python train.py --image_size=32 --method="moco_v3" --channel_attention="eca" --projector_hidden=1024 --init="orthogonal" --momentum=0.95 --decay_fraction=0.3 --final_lr_fraction=0
Rows from block 5, named by matrix and row number. Rows with one number belong to one channel. Each number is 128 + 32 x the weight over its row's rms, rounded and kept within 0 to 255. All counts start at 0. After the name is the row's rms in percent of the matrix's.
# convs1: 3x3 conv (model.blocks.5.convs.1.weight, 80x80x3x3), inputs 16-23, a 3x3 kernel for each
# convs2: expand pointwise conv (model.blocks.5.convs.2.weight, 336x80x1x1, transposed), outputs 136-203
convs1.14 098 [129 118 171 105 113 107  94 171 150  83 147 169 122 138  75 145  95 140 144 132 153 146 163 189 165 152 164 170 161 167 143  95 135 113 144  89 165 166 205  91 143 131 194 172 179  72 114 111 126 108 112  97 121  87 137 131 165 157 180 149 118  97 128 128 146 128 148 121 112  68 171 110]
convs1.15 102 [ 56 110  83 172 118 114 195 155 140 118 128 143 127 140 142 186 108  99 123 107 180 130 128 124   0 179 175  95 142 141 100 108  98  91 140 148 140  78  79  84 170 204 234 159 144  95 101 122 137 129 128 123 129 177 106 100 109 152 100 142 182 131  62 117 120 174 114  69 176 120 159 144]
convs1.16 104 [106 130 139 119 147 101  60 114 155  87 173 113 126 147 118 111 143 130 165  85 143 122 121 143 174 149 110 165 100 120  81 117 140 144 163 130 156 147  48 142 156  98  90 203 112 163 121 138 123  86  93 158 112 143  45 108 147 150 122 118 103 139 125 170  93 125 112  64 133 146 100  76]
convs1.17 100 [142 129 100  94 128  60 111  93  78 112 107  73 139 169 129 196 133 156 116 161 138 152 160 132 116 114 143 133 172 124 155 115 156  61 100 127 182 187 146 105 145 136 135 130 101 148 119 135 133 144 163  96 160 140 145 124 111 104  48 128 206 169  78  99  68 107 156 111  89 129 144  88]
convs1.18 096 [ 81 143 109 121 109 185 142 147 151 159 140 153 135  82 104 132 126 125  91 107  66 134 162 110 141 107 118 177 108 187 171 106 139 121 170 106 117 139 142  90  95 104 101  96  86 126  90 128 108 140 193 148 167 139 110 135 176 150 177  98 141 177 132  74 114 162 102 105 111 131 103  92]
convs1.19 101 [115 104 100  84 151 114 158 119 153 132 111  72 166 159 124 123 118 126 190 133 172 121 123 151 108  86 104  70  98  64 111 145  63 126 138 121  49 228 112 153 101 167 116 166 147  85 138 151 136 123  92 150 137 119 122  97 132 120  89 119 131  85 131  80 111 147 111 142 132  91  97 125]
convs1.20 104 [142  87 108 145 150 150 136 171 161 177 139  89  86 133  68 140 125 118 139 115 131 173 123 135 164 140 141 106 157 125  67 155 171  64 113 106 167 202 143 105 150 159  79  86 143 130 132 113 122 119 106 107 133 151 110  70 113 149 142 131 143 195 143 124 135 108 132 146 102 110  25 139]
convs1.21 098 [ 66 160  78 106 156 103 106 151  42  97  71 109  77 117  83 131  88 120 154 111  99 174 184 131  98  75 119 153  73 134 117 151  99 195 151 157  99  72  93  91 107 141 163 140 131 113 155 132 126  95 110  96  81  80 133 154 152 140 113 168 206 118 129 104 143 141 164 161 129 113 192 162]
convs1.22 101 [134 114  86  74  88  71 132 145 127 135 107 173 158  89 133 202 138 128 134 115  82 189 109 110 142 137 164 117 133 160 102 143 167 103 121 138 148 157 130 112 102 179  73 134 206 110 129 138  78 122  88 159 145 123  89  66 156 150 177 178 184 152 134  86 156 130 127 131 141 141 149 139]
convs1.23 101 [130 138 119 142 147  95  79 164  89 180 106 178 133  92 123 129 156 121  73 123  66 192 134  59 167 112  84 181 134 120 141  98 119 169 110 135 139 151 205 101  43 165 181 114  88 182 141 128 120  95 204 144 104  88 139 124 100 148  78 122 106 114 112 130 116 119 158 135 174  82 154 129]
convs1.24 099 [129 154 130 103 160 148 119 121 134 120 154 131 178 122 122 124 124 136 140 117  98 127 128  52 147 136 160  90  92  73  59 153  97 119 106 151 145 180 145  97 113 136 155  75 136 146 161 103 102 180 164 110  94  87  64  56 119 124 120 127 164 163  56 110 111 132 122  84  89 117  40 142]
convs1.25 102 [112 143  65 125 113 105 122 140 133 170  95 146 117  83 107  98 121 127 115 100 169 147  99 181 142 121 106  83 119  98 108  93 132  99 113  81 164  75 159 104 165 173 104 195 218 148 112 113 111 169  83 123 125  55 188 132 178 116 155 149 178 127 141  89 142 217 116 155 142 131 159 144]
convs1.26 097 [ 98 158 118  59 139  75 123 130 190 122  93 112  28 141 122  93  86 130 161 142 171 128 104 129 108 146 168 168 179 133 127 163 187 139  72 115 198 112 202 216 109  44 117 150 121 101 131 131 164 178 114 115 183 120 123 124 114 113 121 163 154 135  97 129 132 127 131 135 134 126 109  90]
convs1.27 099 [141 149 101  84 145 154 127 126  97 118  89  85 193 105  77 161 106  87 142 182  93 148 105  77 103 193 106  95 132 123  71 103 141 114  94 148 150 106 115 104  58 130 116 132 116 132 160 107 134 116 106 134 110 109 121 126 103 105 131 124  97 107 113 139 148 159 143 151 159 186 223 139]
convs1.28 098 [114  73 153 161 113 113 123  75 126 113 138 114 102 158  91 121  65  94 123  33  94 107 115 180  86 124 124 150  97 117  77 100 114 103 119 129 103  93  88  98  58  63  80  65  69 205 140  96 177 130 157 163  96 133 129 131  98 172  70  91 124  71  90 113 111 130 138  99 136 129 137 132]
convs1.29 101 [142 101 109 137 104 134  89  81 139 146 105 123 159 149  95 137 106 121 134 179 137 168 118 166  96 212  84 101 137 111 127 188 141  95 111 105  78 122 151  79 143 106 137 110 128  91 141 123 147 128 116 145 132 105 134 140  96 128 126  98 152 139  83 135  91 153 176 141 130  99 138 119]
convs1.30 098 [152 135 100  93  93  99 150 127  99 103  77 112  86  91 153 116 105 112 147 121  86 175 123 153 181  69 117 116 143 174 140 160 155 111  89  73 131 102 172 111 119 148 147 144 142 147 182 194  65 119 111 116 144 147 126  45  58  56 107  80  33  46 103 164 125 156 124 147 139  86 115  79]
convs1.31 099 [100 117 131  54 140 110  83  99 143 103 143 115 141 148 107 130 129  88  98 140  88  95 114 150 110 138 178 105 136 102 107 102 112 172 127 164  63  91 126 122 150 196 139 106 178 133  78 128  96 136  76 102  98 124  91 108 130 118 136 209 148 166 130 146 143 156 125  72 100 112 174 158]
convs1.32 105 [140 167 176 160 119 142 101 131  65  73  89 194 113 122  65 111  54 130 128  78  77 151 166 155 122 157 126 105  93  98 137  80  98 192 146 175 113  89 103  92  51 127 186 130 171 151 104  96 125 106 117 184 129 115 155 145 158  80 133 126 115 126 138 150 127 168 175  89 149 149 158 157]
convs1.33 099 [ 85  90 137 142  81  48 163 114 125 124  97  70 102 125  84 116  93  82 126 191 148 122 154 206 123 116 191 122 176 114  72  97 134 132 110 138  87 142 155 119 175 148  57 146 101 113 159 157 186 140 113 133 156  67 154 144 143 152 103 126 109 142 114 129 138 148  69 102 109  72  66 123]
convs1.34 096 [103 112 179  99 125 146 111 144 135 171 135 173 173 139 114 115  96 142 150 116  69 121 153  74 128  88  95 124 127 167 143 141 107 163 143 118 130 158 106 124 122 131 140 136 122 158 127 117  91 161 187 151 193 128 141 128 133  65  78 195 100 130 145 127  66 143 115 100 171 109 100 162]
convs1.35 102 [149  82 103  63 139 132 102 161 111 122 113 143 125  75 111  89  95 145 127 176 110  96 196 152 110 130 107 163 157 123 117 104 110 103  93 143 122  83 155 118  24  76 115 126 136 171  88 137 151 144  76 161 166 137 162 154 186 204  88 114 153 200 139 140 134  71 155 203  91  91 134  93]
convs1.36 098 [195 140  84 159 136 196 120  90 125 124 170 149 118 165  83 126 133 106 105 116 149 124 139  59 126 141 127 100 137 153 104 159 156 155 151 134  79 114 124  88 139 123 127 101 111  85 129  96 103 130 116 143 140  82 142 121 143 128  91 179 208 157 177 166 106  65 132 116 109 121 165 149]
convs1.37 100 [150 120 173 125 125 137  54  99 172  89  93 140 139 131 157 115 169 151 120 123 140  99 122 110 156 128 144 167 112 114 132  99 104 151  58 138 143 125 144 150 142 143  99 117  67  95 110 106 134 214  99 121 119 133 113 114  63  78  97 108 116  65 111 109 117  94 103 122 121 126  35 127]
convs1.38 100 [131 149 161 148 140 148 108  85 137 180 166 142 113  77  83 162 132 101 138 123 147 128 111  62 129 151  75 136 108  88 147 161 120 117 126 164 130 143  90  77 128 103 163 127  90 100 108  86 106 113 118 143 182 195 136 139 161 121 142 153 166 189 119 152 157 137 124 154 152 124  84  98]
convs1.39 104 [147 156 120 129 152  95 138 120 159 119 125 105 156 156 131 152 150 172 143 144 114 135  93 133 155 121 126 141 134 141 116 117  91 120  96 138 112 173 175 142 141 121 118  41  89 117 141 104 142 140 147 146 100 164 153 152 117 154 163  83 151 159 150  95 166 157 110 174  74 150  58 124]
convs1.40 100 [105 115 121 169 175 140 101 100 111 154  94 103  78 124 173 110 120 150 138 134 152 124 130 166  87 166 190 165 157  88 104 158  85 136 185  62  99 154 123 125 166  64 139 146  49  98 116 135 118 163  97 141 194 164 146 114 169 167 105 170  84  77 142 111 149 102 115 114  69 133 146 105]
convs1.41 105 [136 121 144 144 171 169 125 116  98 153 186 123 129 120 146 168  88  72 100 159 148  70 149  92  81 181 166 106 148  66 102 103 132 111 145 166 110  43 188 147  56 174 192 202  40 108  98  91 110  88 136 154 131  87 136 187 168 109 141 104 139 127 170 181 201 174 126 156 121 101 138 152]
convs1.42 098 [103 116 115  96  77  78  58  89 161 140 102 113  72 125 109  85 110  67 130 168 156  84 121 167 143 193 168 149 194 112 189 174 129 167 206 108 202 144  93 142 154 124 117 116 120 141 132 102 154 163 127 114 135 133  54 115  39 103 115  71 128 162  94 147 133 104 148 149 178 174 160 255]
convs1.43 100 [ 84  56  92 131  93 141 128 147 169 148 106  87 139 119 187 119 181 147 115  77 159 114 152 107 121 140  98 116 154 155 151 121 124 142 128 104 115 136 172 116 134 158  49 156 152 167 134 103 103 145 106  94  95  93 112  59 102 143 167 135 176  99 118 157 113 174 130 109  74 157 128  90]
convs1.44 099 [110  97 166 119 144 143 162 165 103 125 100 134 116  91 119 176 119 109 162 118 108 111  86  36  93  33  80  94 152 126 153 158 145 113 128 153  95 111  86 185 125 128 162 135 151 135 156 116 121 126 126  97  96  56 158 157 132 145 149 153 100 114 100  93  90 132 102 115  84 161 108  81]
convs1.45 101 [116 118 169  92  94 126 189 165 207 116 143  76 137 108 111 132 148 145 128 127 123 167 136 128  61 108  76 125 132 129 147  97 200 158 116 106 102 101 106  82  96 109  95 119 105  94 123  87 140 134 124 191 198 142 169  85  86 123 130 138 159 141 204 167 136 141 139  88 162 144  93 214]
convs1.46 102 [146 131 104 107 142 157  97  92 104 148 102 159  94 134  99 115  83 118  93  76 131 130 104 148 184 193 166 148 173 137 153 102 106 135 125  60 112 136 112 132 100 106 165 133 153 171 157 156 121 162 116 105 126 155 133 109 171 124 129 134 147 111 174 142 121 127 165 191 188 141  70  91]
convs1.47 101 [148 133 159 117 120 129 152 151  82 106 136 139 200 137 172  98 145  96 100 136 114  89 116 144  85 122 123 150 100 148 176 159 100 170 141 178 121 136 146  73 128 156  99 144 131 100 176 146 150 155 169 149 115 105 120 177 157 119 138 174 145 108 105 174 113 143 146  91 111 208 162 172]
convs1.48 102 [103 116  99 123 176 113 141 141 162 140 136  54  75 120 122 153 146 106 168 116 163  69 151 125 103 190  89  97 102 147 153 162 127 150 129 102 157  79  96 121 133 103 146 118 145 134 180 114 164 110 152 117 157 195 107 116 154  80 145 119 101 101 121 134  83  83 124  95 149 115 151 169]
convs1.49 098 [131 136 116 118 108 147 109 143 212 103 133  67 121 154 138 115 109 110 107 131  95 126 120  99  64 157  69 160 139 148  92 128 116 147 144  76 108 145 104 103 135 172 107 122 107 122 130 146 134 125 154 189 159 138 167 134 114 142 146 105 165 127 115 144 103 135 103 154 122 102 131  86]
convs1.50 094 [115  76  84  74 128 119  97 120 149 118 129 104 162 164 169 194 179 187 180 148 107 195 111 174  98  84  94  85 125 153 129 175 123 140  93 135 161 125 175  60 155 176 185 202 114 124 114 131 140 119  94  88 118 140 137 132 141 186  93  78 171 144 100 115  89  77  95 104  34 122  96  43]
convs1.51 097 [122 129  91 116 169  91 109 122  75 136 120 169 100  82  77 122 101 102 133 141 144 119 141 138 130 178 153  88 136  93 141 126 126 100 138 183 110 143 144 134 125 176 187 136 141 123  64 176  77  77  89  59  49  83 150 143 169 157  71 167 156 153 164 115  86  92 171 141 143 163 152 110]
convs1.52 095 [112  67 134 113 165 155 141  46  75 109 171 169  96 157 111 115 104 134 106 138 123 105  97  71  94 112 127 100  68 122  95  97  96  54  70  41 129 126 138 108 162 141 169 170 200 141 103 117 121 128 124 145  90  86 196 139 153 124 137 217  95 102 110 144  87 130 131 114  79  77  66  53]
convs1.53 103 [187 144 148 165 134 166 115 177 133 208 126 183 123 134 152  95 124 132 137 116 159 110 108 121  63  51 128 124 185 112 132  81 152 147 156 153 121 146 150 173 124 118 123  93 155 114 110  90 185 172 178  74 163  97 124 141 112  69 198 193  33 156 163 136 143 194 146  49 115 117 124 134]
convs1.54 097 [112 135 153 112 128  59 162 155 150 106 184 112 115 172 138 142 128 133 106 158  94 155 170 200 145 117 183 153 145 148 137 108 105 115  95 111 139 184 123 126 133 169 128 119 194 132 117 130 110 110 169 135 115  98 120 187 129  81 115 121  90 129 116 182 153 137  94  94  79 187 171 137]
convs1.55 100 [117 141 215 177 122 163 108 122 127 129 134 103 104 135 150 167 140 126 147 104 134 125 132 140 138 201 154 131 140 161 136  79 145 157 109 143 102 119 133 140 120 119 110 138 133 123 215 181 163 146 109 120  99 114 146 156 177 137  91 122 155  89  95 158 129 143 110 126  82 115 124 138]
convs1.56 098 [169 135 148 139 104  46  94 103 112 105  97 143 118  94 131 103  88 103  53 129 169 124  71 116 156 153 208  94 131 101 160 126 127 154 204 173  75 119 105  53 128 172 102 176 154 123 161 160 150 126 103 144  96  85 116 164  82 157  79 111 188 152 144 106 115 125 130 100 109 140 142 109]
convs1.57 098 [100 103  84  93  87 137 100 107 172 120 173 135 131 108  77 134  88 103 136 117 114 166 157 215 123 134 147 112  87 128 148 145 125  95 140 140 105 121  92  81 133  97 129  83  68 146 141 138 109  95 115 109 105  94 141 151  87 135  81 107 130  89 109 120 119 173 115 148 166 114 141 158]
convs1.58 097 [113  78 158 171 124 140  78  76 110 114  89 128 123  92 137 168  71 113 152 118  96 134  59 110 147  98 160 157 159 137 132 134 113 109  83 104 139 130 113 150 105 124 110  91  59  90 102 110 102 133 135 136 150 110 133  93 122 125 111 149 179 139 160  85  81 123 159 129 130  93  72 115]
convs1.59 102 [128 123  63 116 113 184 114  74 100  80 125 148 141 150 148 114 194 120 187 200 102 152  84  64 118 155  59 180 158 135 109 132  87 156 108  97 145  56 157  52 129  99 109 176 119 118 110 109 154 138 160 101  72 184 128 116 121 159 106 114 102  78 114 134 141 126 153 110 142 160  40 102]
convs1.60 102 [108  85 130 165  90 162 116 133  87  74 117 153  93 159 157 102 152  87  96 130 123 151  64 152  81  97 178 143 133 118 149 170 125 101 170 147 135 129  99 165 155 178 145  77  98 140 138 159 135 116  97 149 140 120 151 163 154 100 161 135 134 107  83 152 146 114 138 136  61 124  44 122]
convs1.61 103 [109 132 137 104 108 125 123 148 130 144  83 108 198  87 168 191 100 176 167 203 100 150 160 112  79 155  97 169 180 135 109 144 108  93 122 106 148 160  98 157 107 153 132 126 138 113  93 140 142 145 141  98  99 229  59  95 120 119 156 108 129 143 182 130 109 121 111 154  96 127 106  98]
convs2.14 098 [108 107  90 106 108 117  97 106 144  74 149 134 114 111  82 108 167 102 125 111 101 161 114 156 102 118  93  93 132 153 210 126 105 144  81 127  91  99 163 120  49 144 119 110 101  94  91 104 146 181 105 177 120 150 122 112 134  52 137 142 103 145 218 146 143 122 111 104]
convs2.15 100 [133 162  98 108 158 201 165 137 112 119 140  67 178  83 103 188 137 127 110 123 105 124 105 161 107 108 179  95 114 101 106  83 166 154  39 166 129 161 146  81  90 166 136 124 108 119 128 179 143 133 111 132 124 149 166 130 140 134  89 133 130 162  79  81 163 162 106  98]
convs2.16 095 [150 125  80 149 132 101 197 101  80  82 184 113 103  77 153 105 106 189  95 187 131 138  96 149 167  86 158 145 131 136 108  84 131  92 178 134  41 125 174 181 162 142 142  97 121 164 150 151 144 178 157 126  73 164 112 136  90 128  92 131 141 157 167 102 143 113  93 138]
convs2.17 101 [144 172 134 146 142 105  74 119 194 176 129 122 162 176 141 103 121 126  82 167 135 137 163 135 130  87 137 180 153 140 106 134 179 160 112 147 177 145 204  90  97 176 124 114  83 178 103 150 134 169 160  97 139  67 133 142 122 203 182 145  97  97 121 129 171 133 131 165]
convs2.18 110 [ 76 176 147  91 120  76 127 157 149 106 172 106 121 120 106 132 118 189 118 107 153 106 141 119 151 135  89 149 130 142 126 170 127 120 124 124 139 118 140  67 114 148 145 114 166 124 142 133  93 100  87 135  82 160 135 101 168 145  80 119 123  90 122 121 148 110 134 137]
convs2.19 097 [106 137 147 142 120 177 168 158 121 141 103 120 144 157 162 178 133  93  75 178  76  91 167 144  87 132 138 161 158 116 130 115 122  93 107 127 185 120 170 161 173 135 169 139 129 161 136  82 126 143 129  85 175  75  46  75 144 201 112 165 112 143 123 146  96 149 123 164]
convs2.20 096 [104  53 112 129 113 156 171 157 142 171 166 179  99 120 173 118 141 126 152  99 125 143 143 118  91 132 131 180  82 113 157 133 125  83 131 137 163 125 138  68 164 110 134 125 170 168 146 105 132 102 140 124  79 114 187 106 125 104 137 158  89 100 239  84 107 113 112 135]
convs2.21 100 [172 177 151 146 118  97 151 173 145 109 105  71 144 112 127 150 112 113  77 150 120 149 152 139  90 139  88 147 177 160 162 138 139 105 170 111 117  96 139 122  80 119 125  98 185 130  83 100 143 118 147 120 129 115 167 138 135  86 155  71 135  87 102 122 142 149 148 146]
convs2.22 099 [173 140 147 184  34 145 181 102 115  80 147 138  91 105  97  94 112 115 141  91 176 141 129 193 146 126 128  79 126 122 144 124  53 135 126  85 127 132 132 114 134 176  97 117 113 140 186 100 168 148 167 172 151  84 106 198 136 188 164 110 114  86 140 113 117  84 115 142]
convs2.23 101 [168 119 174  56 113  86 130 130 184 150 107  94 130 104 122 140 183  94 116 111  95 151 132 128 114 169 143 180 114 130 158 131 173 127 129 147 139 117 112 146 112 139 101 118 120 145 147  97  94 132 166 130  75 164 177 181 107 146 128 133  96 161  90 170 179 141 135 153]
convs2.24 099 [106 120 115 116 133 153 141 143 133  92 126 100 169 138 117 159 131 175 117 136  93 130 127 133  93 125 164 161 138 133 151 141 151 142 158 122 118 156  86 141 126  83 132 183  86 128  76 155 126 165 135  91  79 158  87 175  69 158 129 147  77 181 142 115 174 174 137 100]
convs2.25 099 [ 50 155 145 181 134 157 113 170 104 129 175 109 137 132 125 117  74 133 128 125 141 127 115 164 150 189 115 156 188  67 158 128 127 121 108 108 155 150 162 137  46 116 132  86 101 124 135 158 142  94 120 125 151  81 192 100  96 132 125  93 124 128  99  99  99 150  93 156]
convs2.26 103 [ 76 121  75 143 176 128 185 148 112 106 119 110 106 100 113  97 164 111  81  83 121 160 126 175  69 155 160 132 116 149 106 133 154  91  95  91 135 209 150 107  83 128 101  36 147 145 135 180 121 158 132 128 114 180 116 142 121 127 135 123  97 137 113 146 103 132 179 146]
convs2.27 099 [120  82 134 146 125 106 231 133 215 103 113 173 127 152 139 145 141 114 151 142 105 130 162 202 161 147  30 132 113 201  98 112 104 129 143 110 109 177 100 129  84  97 166  85 135 168 173 145 176 111 114 102 147 105  82 146 148 131  65 101 138  62 101 178 102 118 115  94]
convs2.28 094 [139 143 185  70 155 128 131 127  93 103 122 134 135 210  82  96 119 187 149 121 117 118 124 143 116 102  70 113 115 118 129 113 149 140 162 136 129  97 120 165 119 111 192 149 129 101 101 143 130 119 119  58 113 110 172 159 128  64  99 164  73 144  90 143 157 128 198 109]
convs2.29 098 [126 107 115 126 143 118 134 110 104 104 140 130  88 160 155  92  95 127 108  70 135  65 113 130 120 186 118 136 130 102 142  65  87 186 120 144 176 135 102  72 172  96 117 123 122  78 136 175  73 167  86 148 126  52 151 128 158 189 115 127 110  93 123 113 108 114 110 114]
convs2.30 102 [137 115 116  92 114  64 134 106 138 147 129 125 157 166 127 115 108 105  69 100 106 170  68 127 154 101 138 125 154 148  58 142 144  82 140 139 114 136 175  76 157 122 210 118 195 117 115 179  82 115 126 130 110 149  73  90 120 126 188 145  98 143 112 140 204  92 125 175]
convs2.31 100 [100  98 122 156 105 143 197 125 145 134 175 123 153  94 171 126  86 163 154 188 107 108 133 123 130 121  87  73 176  63 108 113 106 131 112 111 170 165 190 213 141 108 160 153 101 102 156 136 140 121 119 108  96 192 144 148  79  69 103 152 108  86 101 156 166 102 122 116]
convs2.32 100 [106 105 117  92 112 178 161 155 152 129 125 112 149  83 125 176 106  85 146 104  90 201 155 109 122  98 152 114 113 193  90 114 160  85  81  96 112 122  65 115 125 100 111 161 157 141 130 142 104 128  80 151 129 122 131  70 150 139 208 158 105  98 189 154  81 111  89  89]
convs2.33 104 [100 135  78 130  41 135 128 140  72 133 101  76  81 126  94  75 101 148 140 182 128 147 123 109  98 154 118 162 141 163  92 138 125 105  93 177 111 136  98 114 111 155 176 118 112 140 115 139 174 164  69  94  97 136 182 147 122  90  65 126 120 161 165 119 151 142  76 106]
convs2.34 104 [147 168  61 114 147 120 143 221 132 108 112 119 180 168  94 110 167 158 121 123  60 174 113 125 169  80  95  91  89  74 119 138 122  98 138 160 141 125 123 155  89 139 114 113  59  67 155 138 106 103 170  80 186 138 149 102 155 101 100 181 187 117  60 108 100 126 132 111]
convs2.35 097 [106 143 101 175 149 132 122  97 180 108  87 105 103  88 151 111 107 124  99 175 197  65 165  69  87 187 135 111 171 152 122  75 126 184 145 107 148 147 164 123 102 124 103 135 104 118 124 158 132 154  90  71 107 169  83 153  83 125 156 142 142  86  67 123 131  97 113 146]
convs2.36 099 [167 155  54  84 122 173 201 143 121 127 136 162 114  68 100 150 115 134 189 131 186 127 149 118 140 179  67  76 167 123 161 181 126 126 126 146 125 112 104 117 118 135 133 129 101 160 115  85  87 163 140 125  62 110 136 143 142  78 125 105 148 177 129 140 146 136 170 160]
convs2.37 091 [174 155 121  96 110  94 112 143 153 174 132 197 142 164 112 150 120  84  99 153  82 156 120 111 108  80 156  96 130 117 119 170 118 150  41  73 115 160  99 115 146  58 129  96 117 157 150 125  76  38 163 177 101 103  77 110  67 102 147 182 169 145 114 128 115 120 168 130]
convs2.38 101 [123 167 106 124 129 105  95 145 133 106 208 119 113 162  78 107 111 148 173 175 146 132  94  92 148  82 103  95  93 111 128  67 125 110 165 121  96 128 206 152 128 145 130 143 136  81  91 184 154 151 139  74  52 203 151 124 136 118 137 162 117 175 123 119  90  94 136 113]
convs2.39 102 [121 108 167 167 134 160 113  93 107  77 179 152  46 133  92 115 120 139 109 118 136 159 151 169 165 149 117 111 162  73 106 136 102 135 144 133 119 111 119 130 145 185 114 126 112 156 134  99 103 103 121  78 112 120 135 158  96 117 156 109 133  95 103  80 185 120 131 150]
convs2.40 102 [131  98  89  91 118  87  86  78 178 144 155 175 101  55 122 140 140 118 200 154 127 136 160 129  94 173 143 129 169 100 161 111 123 166 106 177 140 120 144 103  73 145 107 126 210 149 164 105 128 112 124 136 115 149 145 146 159 206 154 124 180 177 187  98 147 108 146 159]
convs2.41 099 [163 135  94 105 112 113 146 138 107 118 114  87 160 153 128 215  77 142  89 105 104  62 122 196 140 122 170 128 140 126 158 152 107 155  97 111 162 161 144  94 102  85 171 107  88 134 110 131 102 130 132 157 163 152 151 161  28 154 107 155 128  84  82  86 173 158 125 204]
convs2.42 102 [101 142  46 158 108 117 168 121 138 126 184 105 116 147 116 132 128 118 112 130 146 146 177  91 102  87  84 116 114 162 150 161 153 167  66 191 120 158  99  89  78 153  89 113 122 101 141  53 120 102 136  85 161 120 141 113 128 112 148 125 138 203 117 166 103  78 141 147]
convs2.43 094 [118  92 127 155 100 128 118  87 136  46 100 170 157 101 157  76 140 147 115 163 124  94 152 137 155 112 134 120  71 130 170 181 105  94 126 105  87 126 139 154 113  83 182 151 138 172 123 157 171 141  85 126 107 111 163  58 120 144 104 118 111  97 121 169  63 129 144 137]
convs2.44 111 [145  98 206 155 133  81 149  79 143 184  71 156  95 106 147 142 117  87 221 167 151 100 129  85 131  83 118 112 154 116 187 121 147 128 154 136 128 144 181 141 122 125 143 109 107 146 177 111 131 146  87 151 200 121 149 121 137 185 143  95 111 133 111 103 122 160 127 184]
convs2.45 106 [106 130  46 141 116  46  77  77 107 109 121 115 174 103 159  98 122 125 116 119 124  76 150 129 111  97  80 104 130 106 182 144  71  77 144 148 136 181  69  85 152 133 110 134 183 127 109 151 129  71  70  92 149 130 160 134 142  85  82 113 108 113  72 147 132  82  55 111]
convs2.46 098 [131 153 210 140 151 145 109 132 107 109  84 108 171 160 120 144 110 113 143  51 170 119 145  75  60 103 133 160 148 153 132  96 185 149  83 122 124  84 124 111 149  97 127 115  89 105 168 117 103 131 143 102 120 121 179 119  98 163 182 133 134 126  53  70  90 129 150 189]
convs2.47 101 [105 182 139  81 117  72 168 157  96  99 170 125  90  96 109 147 104  90 132 117  75 129  89 130 168 114 127 161 122 123 143 112  92 140 162 159  83 159 158 173 170  80  95 129 131 116 170 155  96  86 144  91 108 158 160  94  71 183 117 123 151 103 156 159  70 168 173 154]
convs2.48 099 [148 111 122 158  52 124 148 108  95 119  70 134 143 152 148 136 173 119 144 142  96  92 139 179 173 134 124 188  61 113 144 156 126 116 152 141 118  54 151 123 125 121 132 126 169  51 132 176 112 148 109 128  97  98 165  88 168  95 125 151 156 100 223 120 159 122 199 172]
convs2.49 095 [106  89 155  41  92 119 162 108 110 134 138  94 148 105 144 105  82 140 102  90 128 103 123 116 143 123 134 111 171 113 141  86  99 168 112 156 195  41 130 192 214 184 158 106  96 147 164  64 158 103 117 147 107 149 132 173 110  85  97 118 104 125 122  96  46 154 181  66]
convs2.50 102 [144 118  88 125 124 136  79 116 175 163 107 174 124  65 112 110 124 120  83 193 166 135 110 138 120 172 151 114 200 168 151 104 128 155 157 183 107  80 143 105 133 110 148  88  84 154  68 117 137 172  67 126 127  76  46 109  88  96 114 137 110 154 117 147 154 128 102 173]
convs2.51 102 [143 127 111 130 141 140 150 151 114 111 157  80 183  66 148  75 171 156 123 180  84 122  84 158 138 183  92 147 130 100 162  89 132 104  78 105 127 180 131  82  92 106  97 101 127 123 105  82 131 120 145 127 151 140 122 101 121 154 159 143  84 124 145 112 124 183  89  87]
convs2.52 104 [134 161 125 190 102 138 124 115  82 136 121  96 126 125 175 120 107 119 127 117  77 174  94 147 120 103 155  98 161  75 127 104  77 107 132 104 173 166 118 146  92 112 181 152 129 148 128 154  87 175  20 108 115  89 109 156 158 164  74 140 122 147 143 147 171 103 166  52]
convs2.53 094 [201 118  97 103  24  88  87 140 188 131 134  60  95 120 162 137 167 112 109 145 155 109 113 148 110 159 127 112 130 147 147 178 118  99  90 161 141 113 138 104 108 111 103 109 133 111  98 157  69  91 149 122  91 116 166 111 122 109 130 148 145  53 157 109  48 180 150 170]
convs2.54 102 [123 169  52 108 153 111 148 133 131 149 140 165 134 109 194  63  95 163 118 156 126 119 164 131 139 130 133  88 149 128 111 139  85 157 205 133 154 151 190 128 101 153 171 164 128  97 117 108 108  77 122 178 190 131 205 123 157 161 125 162  99 169 124 129  95 120  74  80]
convs2.55 103 [148  68 135 141 195  58 143  96  53 134 140 124 147 182 150 127  90 124 144 124 137 162 167  74 127 175 118  64 111 139 149  79 137 153 136 146  55 102 129 132 119 147 171  66 130 151 138 151 160  75 164 110 123 135 146  79  88 124 160  86 103 112 166 154  86 133 171 190]
convs2.56 100 [121 146 186 110 167 197  77 142 153 148 136  82 157  57 115  78 121 151 139 119 107  95 166  98 146 141 111 168 127 167  67 116 133 180  98 137 103 150 168 115  93  96 171  79 120  74  81 184 102 106 144 154  73 117 153 140 100  70 118 142 206 111 117 122 143  98 166 160]
convs2.57 089 [112  87 167 153 141 120 153  75 138 189  89 164 169 120 181 171 102  70 129 103 134 103 148 131 148 220  64 111  83 119 100  99 111 122 179  84 118 143 124 161 131 175 134 160 141  69 142 160 116 149 144 121  75  91  53 146 135  75  75 132 145 147 112 163  96 137 168 140]
convs2.58 101 [ 75 161  67 132 103  93  81 155  56 136 149 113  97 143 131  97 119 141 141 107 132 109 108 144 108 204 128 125 111 112 124 207  89 226 132 115 172 132 167 126 152 123 180 202 126 134  68 107  83 113 120  81  99 156 118 126  98 125  92 111 127 105  97 121 165 165 137 122]
convs2.59 088 [163  86 147 108 137 170  68  78 154 234 124 193 134 165 129 133 128 131 154 127 121  97 128 144 122 162 106 131  98 172 103 177 112 133 150 125 160 105 108 179 156 174 110  64 213  96 107 178 173 151 149 106 154  44 124 140 155 217 117 176 147 127 170 123  77  70 125 154]
convs2.60 089 [138 123  89 131 175 108 152 189 155 127 137 104 142 113 130 113 102  83 125 122 142  76  91 121  56 119 101 121 149 158 165  99 116 127  97 128  93 154 132  95 117  92 191 140 124 165 111  73 164  71  86 165 127 163  96 144  92 141 144  91 149 168  99 142 116 165 143 109]
convs2.61 098 [129 160 170 109 146 107 127 119 123 157 120 137  86 116 172 103 149 112 130 131 152 145 152 128 160 129 103 134 102  90 148 130 113 122 174 158 130 118 136 169 122 123 116 119 130 106 143 148 209 157 199  97 136 104 123 104  81  49  83 117 184 189 110 131  77  63 130 160]